From a checkpoint of a small contrastive image-text model.
Data: trained on rendered scenes of toy objects such as cars, trees, mugs and chairs, 97500 training examples, 36.0 epochs.
Rows from block 8 of the image encoder of a small contrastive image-text model, named by matrix and row number. Each number is 128 + 24 x the weight over its row's rms, rounded and kept within 0 to 255. All counts start at 0. Numbers have three digits each.
After each channel's rows are labels from the 100 images, of 14848, where the channel reaches its highest value: "responds to" is what is common among them; "peak on" is the class under the peak. Only what is clearly more common there than usual is listed. The data: rendered scenes of toy objects such as cars, trees, mugs and chairs.
# conv: pointwise conv (encoder.blocks.8.conv.weight, 192x192x1x1), inputs 0-63

conv.3:111132144140122107162134132100132151000190123130086116130152119138119189144092162127136140161105144134150130112151119145154163149106076161148128141118096135136107137144115136136149162120102129
responds to: black object; pine; hammer; its colour: black
peak on: pine

conv.88:116158089149035109126158116135135126149152151132121093093125140162101123127157127100123146118078121082131136136159099139138136114094085123106117133109082137138093089130099136106161114145125135
responds to: tree; largest object: tree; purple object; its colour: purple
peak on: tree

conv.91:136135145113117102133107107121113148145138135113130109148112161144173127129114111109146124110111114078110119117064132152133110119079106125113086136080113111110138124133162129122136135118147139
responds to: barrel; largest object: barrel; table
peak on: barrel

conv.14:142118089122107106109120131148078118126131098156113122097113144115122095128156126090117134105165094123097089130089131116059117154160113101153130104145155135143100118106134128135120120107082120
responds to: barrel; snowman; orange object; largest object: barrel
peak on: barrel; snowman

conv.20:111128142123137114116153138129140138133126145135106155130161145125141119129152152157097130114110109120158104124115120145153100104197120125160138125110109112124106129140104145151136108117122167
responds to: trophy; largest object: trophy
peak on: trophy

conv.184:105110143153068117098134143114090135151154118164116157175164139151070120118173087129086137119117166160113152119169129119120146147130125109181136122127162153123114158141146136117122104119162126
responds to: blue object; purple object; checkered object; its colour: blue
peak on: tree

conv.131:109137110164148129135126169113086141116141132113162167095106114147136076136104193138134153098127118160156175109157119133110141121061152103132108122124134108109122132137149159132110120134124143
responds to: black object; candle; its colour: black
peak on: candle

conv.50:089173096126104108150134119129160132126162127146153135170172142099120130106092111099162136124113092135145147076143138096150158117107134146136136123153092167156131167150094180161146130145115120
responds to: tree; largest object: tree
peak on: tree

conv.153:128141082123156138134103130116078137125146131144133083127090110110160131099155129115148140071103118169112136125106139107100144107097147119098124086085150172145165168109101159169108136135130139
responds to: snowman; largest object: snowman
peak on: snowman

conv.172:082139140148166090116134095128110176102125137111111081130136150091130104110100178104127119113166103116109185120159114137062120122119117124127147119147090125109112156081124162121117140158167153
responds to: white object; mushroom; its colour: white; largest object: mushroom
peak on: tree

conv.116:137153129089106133126115121140102107092143131162095127128129100126134170141130141192112106126137144134153103128104133118152173111137084136118130127121112108117171142145122124088176130098085109
responds to: barrel; largest object: barrel; brown object; its colour: brown
peak on: barrel

conv.152:141132117153122105110130153147102121131158133119112137115099129105095143122125188120114125092071117110096075136135127140133123145162105140113137117087155122087125104118077130124134117086116114
responds to: trophy; largest object: trophy
peak on: trophy

conv.145:144114111165118117126112127159159117125083110105120130106106112112116129100169121124125164132115114104138103119122168139132138106101084084094107131097128154088199111132138141127138134142153089
responds to: snowman; ladder; largest object: snowman
peak on: snowman

conv.9:144117146098125155134083104080115109133095158162099141187136159118109105092113113109103131106145096135147110120136135123159142129148111159102117152118131139171141148111143099091080122167130163
responds to: house; largest object: house
peak on: house

conv.83:099119164125109106135151167125168138106105138152101105116099105098144124116100112136161154122147139128117085126138149095118154086128110066110127123178139103174116135116121155136124097116136137
responds to: mug; largest object: mug
peak on: mug

conv.187:126133141158131119143114128126097099170121159131118130135174135183112082134162129158108148147140140099110129112134081145176135090103154129128099131131197090132111150154121119141182120120114147
responds to: house; largest object: house
peak on: house